config = dict(
    horizontal_flip=False,
    encoder_kernel_size=3,
    decoder_mlp_ratio=3,
    decoder_qk_norm=False,
    optimizer='soap',
    beta2=0.95,
    lr=0.0014,
    beta1=0.9,
    eps=1e-08,
    steps=6800,
    batch_size=384,
    lr_schedule='cosine',
    weight_decay=0.1,
)
Rows from block 2 of the image encoder of a small image captioner, named by matrix and row number. Rows with one number belong to one channel. Each number is 500 + 25 x the weight over its row's rms, rounded and kept within 0 to 999. All counts start at 0. Numbers have three digits each.
Before each channel's rows are labels from the 100 images, of 14848, where the channel reaches its highest value: "lies over" is the class under the peak. Only what is clearly more common there than usual is listed. The data: made-up road signs on poles.
# c3: 3x3 conv, stride 2 (encoder.blocks.2.c3.weight, 96x64x3x3, each kernel summed), inputs 0-63
# c1: pointwise conv, stride 2 (encoder.blocks.2.c1.weight, 96x64x1x1), inputs 0-63

lies over: rim
c3.6:502497491488495534502496504508513513523506523530483461518485492545467452532448497469534485465507477482512465502521475447472504461516550484481459497466541468486486491505470490489486468488476494
c1.6:544484544532448562518478509481550494528496503516506484503517514508469485541481474503529514471532464511485509487513459454480478487513492478490503498511525449481467499512500485501490465467481512

lies over: face; symbol
c3.88:496525531483489486550498479474496496476482511478487464485520475519513520471493485453480517509542419510493528493499457504494545448477519511498485510502518509492491526477532477487481483450498470
c1.88:465534546475493530517468464498500537522485490507507462472464496515545487518508481470519478496531518543500510463527490497500485432469475535520499467520512485523516524515488491514462508473495531

lies over: face
c3.48:502518518466487450459548488473449525497500498532484476469507489504552536525514466472481494477470503455517512477512497528478497488479514486472449456506490506473480518479478490530508523516479482
c1.48:481489489495487483470488497481490580523529530510517504463470479513533475494483495515513517478521494502504465497496498526518494507471514517496456452500474514473444515497461461531475439516517500

lies over: face
c3.43:510563491506544484487492447502484540524526502521485511531485464518491504551500497498487517500477461540487500479491541508532516508502517494492498506416505490523483487487501510481535517499521454
c1.43:491530519503524508482449506532523571522549532499503475534503471548519508528501511501518516526516469483509507472535485509485512507502516493544482522452527482549514492519502496500555489496506491

lies over: face
c3.30:506543493546502530487450487530486497526497481509482529503491473544512522473511490475519504503508491482531462513491462493484480545551513512486487509470497470468529489440546537480520503500493536
c1.30:550497553506462505469473519491533524525499538440506474507501491498494527494465507527502454497483449485480516509495484495513453484498474474519465508515487484474520480519543514483476486465493535

lies over: symbol
c3.61:456560492546524484483500463492461486477507517527474539502526472505531465512522538502459494525496528471527514472510476520491463546477493478513487482479498507504488485506552530505472497482476484
c1.61:513524524535520460480453492470502485488463499502484500555515485482542533493527501510499493491517531477545502445491529523466512480477454526519511453506498540506498539508519488526505482489516468

lies over: symbol; face
c3.42:515554507511499493486462452535498481482507536504515509523474484488476514519487527477521526481502464492501523483492448508511500520487519533511448455485555524461510497485528460533519465515518516
c1.42:465566535529463453473467489529506476473512524515479526490488470510499507506468485507499470471553477500470511507457483503505474505466500535477452486516518474470478514505515485466482504477509507

lies over: rim
c3.17:469507456486522497503469496461507552491491491492487540504465476494551521517505512482511474465471533477515486507496512482482477497481478528523513519512419518476517514484474493561514524477504519
c1.17:507508439494495505540530478509480487503524476492461478529481512518508473529528485489528496502496523485519494520520492466469518479499466487505522489489440528447523476474475462478557524504471472

lies over: face; rim
c3.83:485521500471499460488503492490447498476512477492446502436469489473509501525547561488514515519462519486516503491519500486494516498496508547484489479516516539527512466475500492529526522485496450
c1.83:497543488455487491523500487503475492521542494486462536452525534484492466483487479510505487548487532489464532497473459477509534518523511480453502488490534517529524477520529470486514494466505464

lies over: face
c3.18:466475547496486507537499475534519510509509459511574469519470505501500478479496508478500481503549498533475477489487482501523525507501465511497481486470488534531472536449513487474460466522519499
c1.18:468508513516464510520499456543508462489505466519582460547495487499500529502485514544481511487544492519492473470495481503486513533519491482508503494472467527508503554477494483512507485510533519

lies over: rim; symbol
c3.7:457517468473500506540519473517487523504494462509474501498484475501477456508500493489481548492458535492513516453504500456477553546490522522488523493461555478482506515510466486465501479496513510
c1.7:457513475491497492528501524507471514525494448492474494465533477500464493531523462519489511487448550467532511483467478474532515510502473500504517469480524499515477502495437487470468501499505460

lies over: face
c3.35:467483491517462519485438483478523498503530502483527531507495492554497488522451473468473492562495462525465479510488490510514491502501531515470480502480509485542541466512523473470495490517476508
c1.35:453542543511504512511459515502543513505551510505532511524495521523527510527512466484521484566516476533496523482487487541536501488537534495504500497506520504519534469533525519474517473512499514

lies over: face
c3.46:533520473472526574531496448511524513515531535498494507478491525497487492432484480487492546505524450466487509532494480491513504469485510503495521454505527531494517511497492481512471514475504506
c1.46:468499485506491523519542484499526492507552516485479478466517501475487473491478536492504557521508463481449534515522489478549479525515498477474473481478503474492526457519477503468472499459501466

lies over: rim
c3.57:515468486468517552490520484456547524495516516530494534494506520503517467515489464433482469453511523479501518515449494472508454476493478496516496478505496499504523503479471501487510539504483543
c1.57:515513497485502527520520483473511482494472465472459476474491507492469481492529518516482457451514519534499522478499513532495491472514443457520494447481505520454525463491461500511513513449488495

lies over: face
c3.12:488474498517476539531500515508512533509509492493449496470520497502558479484498468502479536519495442492483470497525471529498482512462517489471498460514534533516512516488506472493456489445521538
c1.12:508470506517487567496475500519493562513508460525478491478516518484484506487495451477465515481503485483477517542483506508478480474486514484478461466479510524470538497530496474511446515459521513

lies over: face
c3.60:490457483498480466518495522485486511493511471482480495517510503517504489532492519465525532495497505506490517443475523482567545485467512523419487497488523498517530492526500493491511542506526454
c1.60:477517527474462473515495520464501517494492471469471460507467486484467463494476456513476490507481518515488509469498511487495556452500543514459474470462506470465542502513470487474484494522500481

lies over: face
c3.62:505495476508519481496500503481502482485467489493470504508524464451510486549503525503493466527435483473476467472444492511481458552507546489498464463506487499505457497525519508491498498515508461
c1.62:500469507491536486479500533456450491479472511544479512486501519522518538502503507545495489533482520472544520499459468519525480516516492533530467513492453500525463502478503527481528494500453532

lies over: face; symbol
c3.8:482530502478482487537529476478490486520496479516510517531421519551572501520507466527501515527504507526543491513481526532485517538513521486521517488490496501495524486490450495505538506501508480
c1.8:473507499490485480512477456512474500518511507537521529481425494493527524491465456497502475518488470519539473527486515508459499548490493467487515454492492483485510510526435505491488535483513508

lies over: face
c3.45:475495485516459544529496501510520434483458508480489513532479484534500466462489458510495534515494474507429479510462499503473527491476500522496543504488505501509481494535527461490505516496533513
c1.45:513482505490488526497462492508525419501487452505473502502449489506524457462485450490477491536511464498448471517484503473463543518489504511500517476477508525533484477520499501498510520507491509

lies over: face; symbol
c3.52:514520457494470493517489478477538500493476537502486494563497454520475492541486485463502509476469442484498480490481477491495503455486519487453503484474462475456508500473508493501524474462518517
c1.52:465479459548490516528478534486499544517500529485509495512535506508489526513523518513467466496499520472481492492540513444514493496468483449498518482480522464520516487489542521518519462513554482

lies over: face
c3.92:522509506513536492460501487465455533487472477470503520505532541469521491479483527489507505484504484467519483516464506514490491475491489489512494524477466485438482540503487513566531550522522485
c1.92:544527464479525487484474491478459551526515495469532505493511536463494455496542510538532490521478481487506486528517491476512505458481487524495477534505508473457471485505487485524467544502503471

lies over: rim
c3.66:511520473471487523496483527524544517526518518523523497498497498516479471518476469506502499431483485525504505498496495450500477505503546479534488525459539460438507480523455510494487472468492513
c1.66:492541450474502542494482507533511555515499513505470504512525478532493508506485516493519477470495485500516527491508509454524530457515511495496485511486489446468528505500452535502473469437499474

lies over: face
c3.91:503492515529519477469476484504477483439503521539481490493498497539511519484511508494505438473493472480517524496493468546509486461484502487485502479521450511461535458485550521544513509494474484
c1.91:493482501488486478469500461547492473474555491527506449506474464491495480514490503459520492453445486465506484501498493550534469479523465507494457477524472489498536501485506514466511510509486488

lies over: face; symbol
c3.80:518497519526493514446520518454461526489523511521465511520502491487552526482520511508490425466516475486513499518499491521482469531506477493496492501512440504499461487466557501503507517483475508
c1.80:533456527547517488458492467496480529477468504509469513546496492483535537509494496480458430485507485481503474507502498511468446489517471504501516491516464473487512471475522497530497505471502532

lies over: rim
c3.0:547501513475534534479526453512534499557494534529517521492501533500501507480479491455492477456516451510521518509504474504489480464491472501498501506508495436490539483464463516498513507492478521
c1.0:542478481476504541456484457526533486502516504533497494463479482506522539482524521432495473466510470536511500526485456532523498501513480520509492499508494438502523502474460513515503498501475498

lies over: face; symbol
c3.44:473488496532493522468472503488488533491486510477479464571507465547509490491506499498514535522513496540520451488515496526481501485458492473483471455490548484502473460508542478476491488475513512
c1.44:526523478526479486468523499497500478556486521506520468557492463521479460494497498477476522507481456493473463470468484523520480484488517477477477498474543498527507454475492469475509478518535528

lies over: face
c3.20:519507521523512525463530481461512516509516515506490519483513473486498523525503511478493461462518533494505531499530488466457448515536499471522494505533435499498496504475512515490516513515422529
c1.20:524541524486535527481509522508529526502530496494469519496487525517466513512513529540509456479541507490512507510504523509464441463519533451503520519503451479507482472492517532465525497517469524

lies over: face
c3.54:525479510563507538490446520480521518494495531469510501543502484514521515507502471502490467499509470473498459527517466483466446512470516501473508498495469494512468473486565493522502487483507534
c1.54:528526526495460485470466500460507509507511493496465471538489479514498502474474483507490477481522466508522466555502447483493466518490521477450459466498478510462442475500517487514496522518513500

lies over: rim
c3.65:507514486526479539470518506504495428483506497470460512514495440487519499515491510502477494497495495497419510525524516478524515496536469513514502519562489522529524499479512491522510531510484537
c1.65:511537459543480516481536504510498430497485481514460505500501480505480485523454483512455486498475521526443546531517512494526487488531512478482475477526487537498501488484501535492489538483482516

lies over: face; symbol
c3.89:467489505521469488517485513475496506494493478491470460477527477479517470524494493459491540575493505465521446460521502495481523503499510502444474466533543487508474497496523512481463484477500498
c1.89:502495472479493474463467466481490487492482504505458503468499480513489491494524509460491549515453541481543503469470504452450482463497519455460507513490528524480478517521499470495471509474480511

lies over: face; rim
c3.23:458540514461487466511488513491501564502473507524535484473464519446472546472490500510514478492502510538522469494510501534495490452495526496476462480514498500484475561466494497493495496514501492
c1.23:506548514513492512462517518501499550545471492511577507458498477505497505503507469467553531521502460486501488487495536497490489496505492534525478468467531539523499489492471527487521504515501468

lies over: symbol
c3.67:507508491500461476479470478466497519488463527468482505500470461472512523484493472494470503509485497467516491447490474477449484525471470505452500499518509485510443470499493491488473496431474493
c1.67:520489516509467505470500491500471493472461545499500475479510495505495505492473499483485500496510469495470490472476457513446486512460454481485474517479463489503477441486516524474444518447462506

lies over: face
c3.26:509497466506523544503511540502496480496471508534536493485526471473496509528547530521526472453500479500468452483503494500509490541511547509551516533506486539483513522469477515514515482551491507
c1.26:501479496475523534469507489506511464497496487472492536507518527502506496455503515462480481439471484518480450489530488480473467531485484513486512562510468512451492505471467513511515449477496487

lies over: symbol
c3.74:493528499516515494530480504534512472487510503511468478493498487520486491504530485489493512496524500434471474462532470476510536453474505451477478461503528550503500467465481524529453515466491511
c1.74:475519553528505494555492473510458513505514487534495489493527543505534458495521478476532529481520512503517529495540503477502566504522496477510479503489555514488517520490524497510467536482470507

lies over: face; symbol
c3.50:503491525498525481543492510538465528517474489478519514544499536523544475482497512454491507501495499490524517526513493537514563531518516498501491478467527551507504530523535485529468492507553505
c1.50:526523504471546473545535475548500473522505475506493504503465528518534502483530486512492494485483479498467536508503447530539482504535473508505500521471557538523467480480494493522528504522495517

lies over: face
c3.29:488534462470519503512506514525471498495529454505563447463525518484473519481511486515502488481464514515471489510517528498505515492525540491506504504487518520490518552488463506502520493579515485
c1.29:486491467502528506501516518529493549483531460473562464476491494475490532500487482518478453485495478499480497497487527515510524531547544454494487479491505528472538541474487502488495539527515499

lies over: rim
c3.5:498515456471513460533509472535531512485530474530532497468481486499470492487525466505512545475442513478502514489521496483510487546516458475541516510461529501504500473499461494479481491536484474
c1.5:499474496445516492511502521498534504534524518531469522469512478484516469522515502507492515461487495446535523509519483510494458538508511441505504470470495538506470477482488449508481474508458526

lies over: face
c3.25:456506490499502509525538446488462471480507449478490522521521488504487511497525480455453525499453506505506515489460488524551506472500481516500488502518498500530536523497492454485510546511526463
c1.25:468496463518546509499541504509498513482483451516476532523545506489500534510506486498474498472498528527479535468475493495532538451498476452513527519529516477496540481480486507531522511484539469

lies over: face
c3.32:500499506496503435468540493531499532465463513504538547480511505480491487473449485508513520497493540499497582508440495498479498490492505530491504519507548479483526484498514525490496509499502523
c1.32:525532484502477456487498464497462532495452494479523521498502514496484495460484519495551544518484524516512559494453487493498538471504480523488519512495548465496537488479534472504478508475481495

lies over: rim
c3.28:508467521533508514495496478502459490477527470505447501498498455489506509555516516465469518534512524481497522480463479506526547488479486516450509483499506534515507498497520512542548511519532454
c1.28:501501518534468509471519485519503502489529476508471524507485437511478528479517530470504537490483507532521496499470485447527502469494454490468471472444515495482473479483537501514468507476539474

lies over: symbol
c3.70:499528485469483484478488460501499491501504519502550509492494487511470556486511488451525534491501490552510515509487514500515482473489523554494476471516520548496534548489504458495498508560467494
c1.70:506501457499497503483458495508543538526500550516494534479484474532466544465498537463479547512500525523508472482480465517488509456451505519475511490496494521493480514516539469481482525494498472

lies over: face
c3.47:495497447480522536524510494490550511530520467479481493488496485496470466508515489490514523472467506527496484448505478452529526465504505476468495486508542482488530502476445503467474454469505502
c1.47:518508457454471529518529519539494504518490454472501461518514520484472486527519475478527489480488498523501482457521494482484502487508494491470503512530533484492518465479456461440495452473526490

lies over: face
c3.15:501470499536464519499503518521493505489521524489486455506468474473477482516508489435538507546501490519519448492536503503517509447492513468533494473519534487556510500475524479470510515506529517
c1.15:534496516512511486500529541458511527517536503530457464487526478510531477514519527476519514524513480510511474492511523536510543454497494497524542484525487481518495508431524486467542530504496517

lies over: face; symbol
c3.40:455455501508490547483501508488497492501509530540504475531506446528492524524526468508489510515506545476502487534505513511456475492519489477500544518498491489533497464529511489438479509484544535
c1.40:471452477513466529460510511504513492481501523516526544488510467506523556488497511481469542482494503493494507506495500488463509470480465528515497524539461530550513525480497491503458522480530549

lies over: rim
c3.27:462492480484488498561551505510526512507495459467469500473491503484477487490515454528491527481455483502460477490531502467538514541529537500477494493453508477463536505497498524487525489505495476
c1.27:524510471458523485521479508522484541512515512511456496483519530510505529482523513542547472497445531512487481494500515478541474504530477508464505524466499535511545513519464532486527491511545516

lies over: face
c3.78:460480509515489491547537509491501494523490510488455478519530513501504471506443482476504535512514498491529503502508517485523546503525543506433536480515516485521490535548509489497482502483561498
c1.78:480452484493507500528534514535520463520467529517505454490513512513477515485466481491531543517510483509484476469478520492554550467500545507489495473472507520509503536540520492475462479502517473

lies over: face; symbol
c3.95:457478484492491483484508506456475489453529506476482495492497496497446482476501513522499487460495539465510499489494502448485489534471454483514518495491496468474460467460516474458520511453470493
c1.95:469508446501489477476504498465472516471485466507544487498526516474468479525481536497488464496499524507485490474504498440504497563484477467473513462479484484457459470497471521484482480497504488

lies over: face
c3.93:500443505483485514530515493510514509518467491502485519496480574484526523450444527502474489497516511544501499510551467512504500508494465491510527521532499511538497495501490496472476542447516507
c1.93:504485521463515527523529493474507516480470479467464496527524531481493485498477519493465467495532499487519526516560485531534481504490503440473475487517471506543530537527507499466453496490473501